python train.py --train_examples=195000 --method="simmim" --experts_per_token=2 --shampoo_beta=0.999 --max_grad_norm=1.0 --adamw_weight_decay_other_params=0.01
Rows from block 5 of a small masked image model, named by matrix and row number. Rows with one number within an expert belong to one neuron, the router's apart. Each number is 128 + 24 x the weight over its row's rms, rounded and kept within 0 to 255. All counts start at 0. Numbers have three digits each.
Before each expert's rows are labels from the 100 images, of 14848, where the router gives the expert most weight on average: "responds to" is what is common among them. Only what is clearly more common there than usual is listed. The data: procedural textures in two colours, tilted and lit.
# router: router (model.blocks.5.mlp.router.weight, 4x384, trained with AdamW), inputs 308-383
# up: expert up (model.blocks.5.mlp.up, 4x768x384), inputs 308-383
# down: expert down (model.blocks.5.mlp.down, 4x384x768, transposed), outputs 308-383

# expert 2
responds to: pink; white; spiral; ground colour: white
router.2:146114135099147120082150121138118152110145130164159117144088134100112126162095101114122159127093134120121122134146107133146087103117068180106124150162141102132139111122125111168180163147116145133105147157114098133169157112166184
up.20:127130115128134153111149183126123116143155116130144127116104186106124110112113116121081127104137087182087120136153131132159132119100135109096103108111131159124083088130140105075097124144183137152068115155126159092174107136147147
down.20:116130119138111112113122072137129138108090157151131128141115127143168113160155160137151121156103164128162173113114127131129135128119094136159158110153126117134196143144102119169132143166056123110162156092111107162083129127115132
up.21:142141141083113171097121113125126122068136141108112100105121130121114098127120142140145078138131123137123150115129122102173144126113159178110133146118172131089105108139139138122126115086105114155133094084184125113062145134093163
down.21:082153148108143086108107142131131130120134116123134115127147135085124174116133121128111140146103141139126173163108148134087143095098110141130158162132095067108162069161126126110127058141109158111137092128121171160108075149139141
up.22:119141139114103140157164097125125123109141124122132121128074116151130153129127125107104152141169117149102136117143156147136112151133123124134118119126101113101154135139156129089069128099131102187110101136160154105080211140134175
down.22:114126111149119177152162120154114132110137133145153094111141127106122153135110115112072185126095081096146133118086087087107151134118092116117082141120112136132098080158147089134171157128085132094128156118125167113134132118115097
up.23:149163127098095160145118152145118132127088166165094124165134112150138101133116122091112111121113101116110147121128139126137159121151109128122130118105130099120108120104120100144180142118138147096096141105099149160089120133137135
down.23:106098152138160106098138147092131141111154121107116132113129161136143143107165137191119174135124140146135128110103136122094092118156121120109145129124116128128107128140130144123071125126161078135116150150113118083154154114082138
up.24:092166127096114123115131142127135109131121114135124132143109113138137134154143129114151129120146104113116143130131128138083184109138147184175176138145144150111109108173152110126147142114143131102093121113147126099114144142117140
down.24:109103135165084118107154135144137142098102148122092128108128121107134128100146123121123098158114137131118112102134139150154132131136131136115144102161140123106188099111111141114104144137114142139127137140142169137124127140166117
up.25:107156128152134120153160131099153144120115141122146122111118103142132148123117134138147168126133111123062156113114122108106133079114148130152157097141146114155154141119130118105127167117149140152149142122113124129104134123108104
down.25:121144138127129108096111125156127166158122138132141149132206139121148159172165132138126148138132133122160091136156118124122121133131141146124157169141138085109139143140110173149165133064107149125109092077108110134117128087129141
up.26:088122148120113102130149145125121147131129168137068131152131134074145097138141121122119113110098092101100114197167123135112119156101138140133160154113146126097128096116101126194089144150116142096120167127125112097170129150110132
down.26:083124128145144171132144120101135092150128127165172174104106103152142173158107091114098121147143154139105128104115155113162129112174124149150116103132138141133180170148132133123114122107120128160122069142155106151091115108158132
up.27:127149117165120086159134137143110094122114124140068143106084133146155173129134144109072174145149060129111133109103147159146159118168134133167112150193124152139150146155106144152080106169134131175135109114118102113103160106099095
down.27:147105134118139137096114147114088104123151128108158098122153111122100118130139143149095095070100135136137179158100098128082105162106118082125114130116144107120105125121173119129180087128143112143126137103096154122110122129157165
up.28:126142151109152145149112107142123141152110134102116127124164135113121116160117085117109156079099153129119105193140116138115180104075148123140177102169126137136127116119105155134127126158125138120123145085112106117113136150104143
down.28:098150120123103149113132143167149160133158134094142144136125114135108123146133121140122131125154120115138135142124099135169141140148117149112103172186112089127139118112112100136118148125151144106133165130126143117115125136141079

# expert 1
responds to: coarse scale; white; ground colour: white; plaid
router.1:159146164155093095136122124134118128124111132127133158114113157115075154144111113161134155111157100147152126189108130141110116107090168094115100132127135121203111161140128108134127157099109101103123099145119128114134108126101114
up.20:177144135062140151164133225142176130124133126134147112100147117141118139052111157123143170137107124191105108133110098159115134111108115141118136149104158127141090103156101095087107127128121092131159104159098118119129143138117119
down.20:101138106151081115108146096131116131152136126080139194144157173094112102177134093123133118101163120161116173148128154152114107142130127106127080118129132147105154121117153144119141109106152143157109129145163125170114116143166086
up.21:108117112099150112147131127157129119140109079140114133116125156097126120147156116120105120134112169104130108133181119139101123094162139144108131155155121121099142129133118096134120119095115132120158149124115102146125134060106128
down.21:126167153105093123136105100120140125124101154097150126132135087139076125092115128119147159114142109126137129155150115104174093135129141115110165087092135148155119126124132092143131124122133106105159128113138130128137104187094115
up.22:100116136142124105148145127116177129110131160152122140100165090118103125096107214173146163098151111149144120145120121176139130140145138126104137132125113182131072124137132145138113125102085121118112135134116118148132119087145091
down.22:139143104103114176100126096140105118149137098126081098152116160132143122156187068139128103120077138122116125119120136103126123159098137116159129106132138143090127112129145137143094132132151117067139199149136124082166112121134147
up.23:148119132122133124172121137117165133093116151141139142130124091137131141102147106095142144108136149092158124162159107107117138104104118143111127127086123143102184100163140110159145150093107114123145193137136152175129157142095138
down.23:090126102133096126131131115137162101185136128132114166127098135128108171111111132130117136155126106138087146108095109131156112111099161138154125163152114105124130169068112139126131091117130113109109139134152125091116116150115099
up.24:098143137132134140146128136140156116117123105152125080109131130109122128115112102147141164117151126130105130095127094143102158172119110132138092194122131150135101167107119100110149099120145133126155104096144126137160055067143109
down.24:125163150134127147172157126126127116149148108152102126110120086137156137159152101115141083104158134120132137131121147095161101130126135145093156131128138126152112146111104080154145158123135098126133108132091165138117143086117139
up.25:099108145119146134133140112155144118158103171099123138102124134143157109113139113134132128110143142138131108113158145064123149149101096133164156154186153175116128159110117108140158137137124149120111097096159151126128153149112144
down.25:107157093169082160126133129130185115100153112086135113132128118106137092149098150115099159130105152135105159144110120115123115135125146091160133149103066124150127136136126135090164116112167089112138139157136162156131143065127142
up.26:113107137108152120099146164105166132137111138106127134165111119107107116134140127100164067116106141127140121116132121096129146124127156162133111146115173075089192113134135180130089149100126119149124129129127182126102101125142119
down.26:143137116133124147175108129119122114169136146129117132122152130202158145095109109144113157122144130147091121152124118173134112142135120116160161092134088192164101120150101086125146097084127167120130121105100124117140131099078122
up.27:143119116137136111117113114115118120125103154214120107150147146099116105122154144118150119123118088149136175129127144143141147115128128096147114160120129136125126124113131138084141107121134162125127085089141120125142127116135164
down.27:115113141122140137109174136100138165097150126095103116143140108122133142110135132159117110149136181141097083146153120100129171132131117142140142106108156137113136099164168127155129205134145100103086170109108157102147091136105105
up.28:154132124125126083139175116132101137137117130112126134150173150126144143118120106153146135095145109102128104097135078110153120136101101160133092106180134109148132111089153139105150155125183094125119149111139120131147137129126133
down.28:121114130160160168126119120127129135176111143163144110168160151153141120153096095107157141150122108145125140185111142126082165116163100097046148126069145159099124142190109112146142081132100156118123115159097106124095110129116126

# expert 0
responds to: seen at a slant; fine scale; rings; pink
router.0:127087130112167129075125127142098102150149113173093125077104115103147114107136150107104146113141160104124165073188119131138083141143104160108162154142159128069155140115135143157127151183160136168132145133110102136137150113172145
up.20:111141156172117121151135140110116107108118125144117110093161142112046081119114117126091141082097098154166105180127161112129147111120126108142154128093162157128113137130122152136137092129117127137090146145155144129155115130089122
down.20:126159081082156144074106111139121150091121135093140134126118081149198114148133119123164130169165159103105184113112130162149093161138143168149099115159110104137134099109137119112128126134155131128141128146112144123081152131151156
up.21:160151148110112140180094126139106131149132136104086131149140127143153131104149123174125128136103148125114157092120072116110128140154086147149109112136133139106107147127056118090131089162174120092113115123127106120107126119140089
down.21:060101075162126113075155120114145120147115167169156125073111167129126149138124099077150104133137095135143120139120158090133130126117156128086145121121102110136142116148134107139112149148097104181090146122118120154169149136124151
up.22:132125121162136101125112147092123121154127091143109131154131094123148156109115092138151114117149085088132129134073102128097092134127062121141106082133162117139123111139128116122121113104093094130098118114102098087118111100099108
down.22:115152159171098134108129107114135130128097156147130128119133128154093172095134101153153138106112150081117115110091123140136124176110104157165114139107122124125110107142130137162093120139106113143146121116140163160123079126117123
up.23:101146146149157180150075148152119135123135082118147158154142107130084105153156134143142151147140110138136170119146118106142157106122176093151092119150099124119140153134133074125116141126147141109141140074115149137143099144089126
down.23:145108111116125108094183119105145082129121165144107097120095158149158157074111171094132112107129126130110108123109124144103136142150074140098152155086107137156107085105105189142131117164100123112118137137143120116134149147126130
up.24:087164109129175131110120134130110129131112148145087076150141144075091125118116151140135121126107144133143162116120106126128112148118103121137105126120164101153111186129154109135154125156136120103085151134122116131113180139133154
down.24:145133125082096168128133101110096125095158131097124163126148113139129118076124080124115170122135136136156106151109155091148137095132183190146106082134123150124130121122139085149102098118124108165129156158139124167151130125106129
up.25:150098157145126106104101176136117078128144124070139136119143098099122129152099180142134140108145110127133092126153097137149150169135102090103102127127155134136155092112124175113082130132093073110120130144156085136130120111152108
down.25:126163066113170161144133119130138121149089115166112127131137143153127133090163080141120135152104135139104195106097140120114106099118164157123167120133118126109096158133116075168176135112152190137137136139111143121162119126125145
up.26:124169154102111101099110109146129195127134142123151141129078098100139119110130212123156118096130094128144125122128123124155112099116136143147172139145097124122123115132100084140167120145140142069142131140134126142125164168146129
down.26:126120157100126147137102153118137101143117139120118089167157158172128133141110078139125153159137152125110146101130128151100116103085080104113088151123170131117150113164163163101119124113148114155119103113089072146126088142093086
up.27:073119162144135133091136130105114128143165110131102102128141142149125103163137146156117124153185145095161117118189132128156150142127135172119126153146118135139124123096125118093076111181137134149147080115129125114148127124154126
down.27:169157098141124124107153120178128133146109157148149129090128131119132145136104074134151154126090092085113129125116109106087116114152112107123133078137128129133122165173126130172195145077116126133121143158106114153092140145110121
up.28:112171168168123141132143114177140089111151108102119100127137165156112141106123122082125128101155160147119108124077133138155145176111146130129131121114153127128088139135149108128129146081109110101162125118127121090132128138088124
down.28:142097134120110133133103144103139160122076100144156192146111125105115135127142091146121162149093106145135158135138138149108080087106111119144090112161076123137158114112094135105141099149163158135081137178152132138076113134166148

# expert 3
responds to: yellow; speckled; ground colour: red; bubbly
router.3:090154120118105130127130110125144132110121128085120107147169123177139112111113131136124096130117122127125109131077154134111195120117126102135133087118130156131111100124123150104145078090151121096158127129142151141066111157108107
up.20:121149111116142144131147149120132161132137140112117086158111131166128059120161169157146099096080147103081131107116112130130112093107120136189094119159128128101143161140126158113121118121093101162099164154098163157160171122103156
down.20:129116147127094128134134140156102113108121143126167189125146119149094158136089131119154168130144165098113140135138156148150158147140156108101106159080132114086080125111123141167113146091102191115084123126134129147169145125122098
up.21:131116105127152119149115127131083116136145105132111128088160188157150057158093144171136152131131127144124142101140155151148142101155131137051134155129115117100140094099103135137115120122126066100113079154127114135087099120118108
down.21:157136150133093144154136112145172167090130123119171095170112066100123186120135155123094078134156144126146124153100081086116144141091130126143122107169121167126115142180135082121128133154138148119179150095155144143138188131132158
up.22:102124083095146102142144126153114101187128181125149160108096162121154092155082087099164114157121149123118136147118094130121171105126110114074069116130140161163090134130116132110141054125127071079129109156129105111146161162118117
down.22:107143119134105115103131134123136156120166101125111154103121115121131094137147171113107140123141136110131074123092110104126144158082117111182164119179122133115155093113118084149120146070096109171125146134178151167145142121129147
up.23:078123096136096123103130137123177100180103129171143145103142154117111121159137169134123099091100171156137182128085152104100084177107121135158137142156121138125125157152141136149126160130149114107128169127142100136163120097099131
down.23:166130128128157121149125146151110140140146101081105155163091084140098113135125082124133159176154126120126135110190149141163137142103145108139098146120169127151120078129111121115139099117154140133102092103105147161152160097119097
up.24:148120129125129176135139058129181140101105117125111160162145151121124133108119136151104143130158129063097122099109083122101155086084145142124090089107104155153123145122123159138115139117149144125153155131176152145078122156168160
down.24:143133121132167100104119154123101125173103136152137121141102121131170109100126135161077099117169135152130165101140133126176168120144142164150143108118143103097135120121095124095131127152102085098087128146167123109117136101101158
up.25:105145130125110151161137158139169155092122114115111140130137127106139120136115125107151130115155126096142151122116126133121153145143152129122150139113125091106100131147161161122115095115188127107128085087074178144110118116174139
down.25:148143145100143118096128120118105123151114141149153109129123117134139166132124123163100128117129141121106079096171103104128101143104115160086117117116131132122116175125147126137156155087111147116109158154116112095147128111131123
up.26:100121087066149112158103113118176125130135097134108093102134129109127131167093105151156091102128107112118147135154120147123162110185117124109110170112167133137119119158135132154127132139136135083124144158137120129128125150138118
down.26:155114129156123114106152169123113105133115155113136176164127138117134102120162161135076149159108159118133164160083130117083086090082160137146165111107071092133138143112120100111130131129127148136143129112137159133146161137123125
up.27:143106168144136134123111091105112141162137138160126105147099095122111109136172092122107098122174078165120148131161122121125111102125151136097140165149123098102134144113146158130164152073127111129116129112128092133134133121156119
down.27:105102099144105152103067126150126152160116098149135105120165139152115105153135135104135137128142141132155124080104126100138131156120126126111121183177113109154116131154137131112109106105077147137115142134106077135140118094148098
up.28:132146173135080126131094144140160104161128148161115130105136111119157133143115127166096119116136118108129155107120152132123152088159129086137151135097159136138144143128174127132152113161090126094167103099135110140094132093149146
down.28:157113148129115149113162141111106126082117090157122144131131155146137113127159132127094143115115079132096138155136136108104121145174139167143150081115122114148111135168106125105179168110121127093092096154183134148144055123102115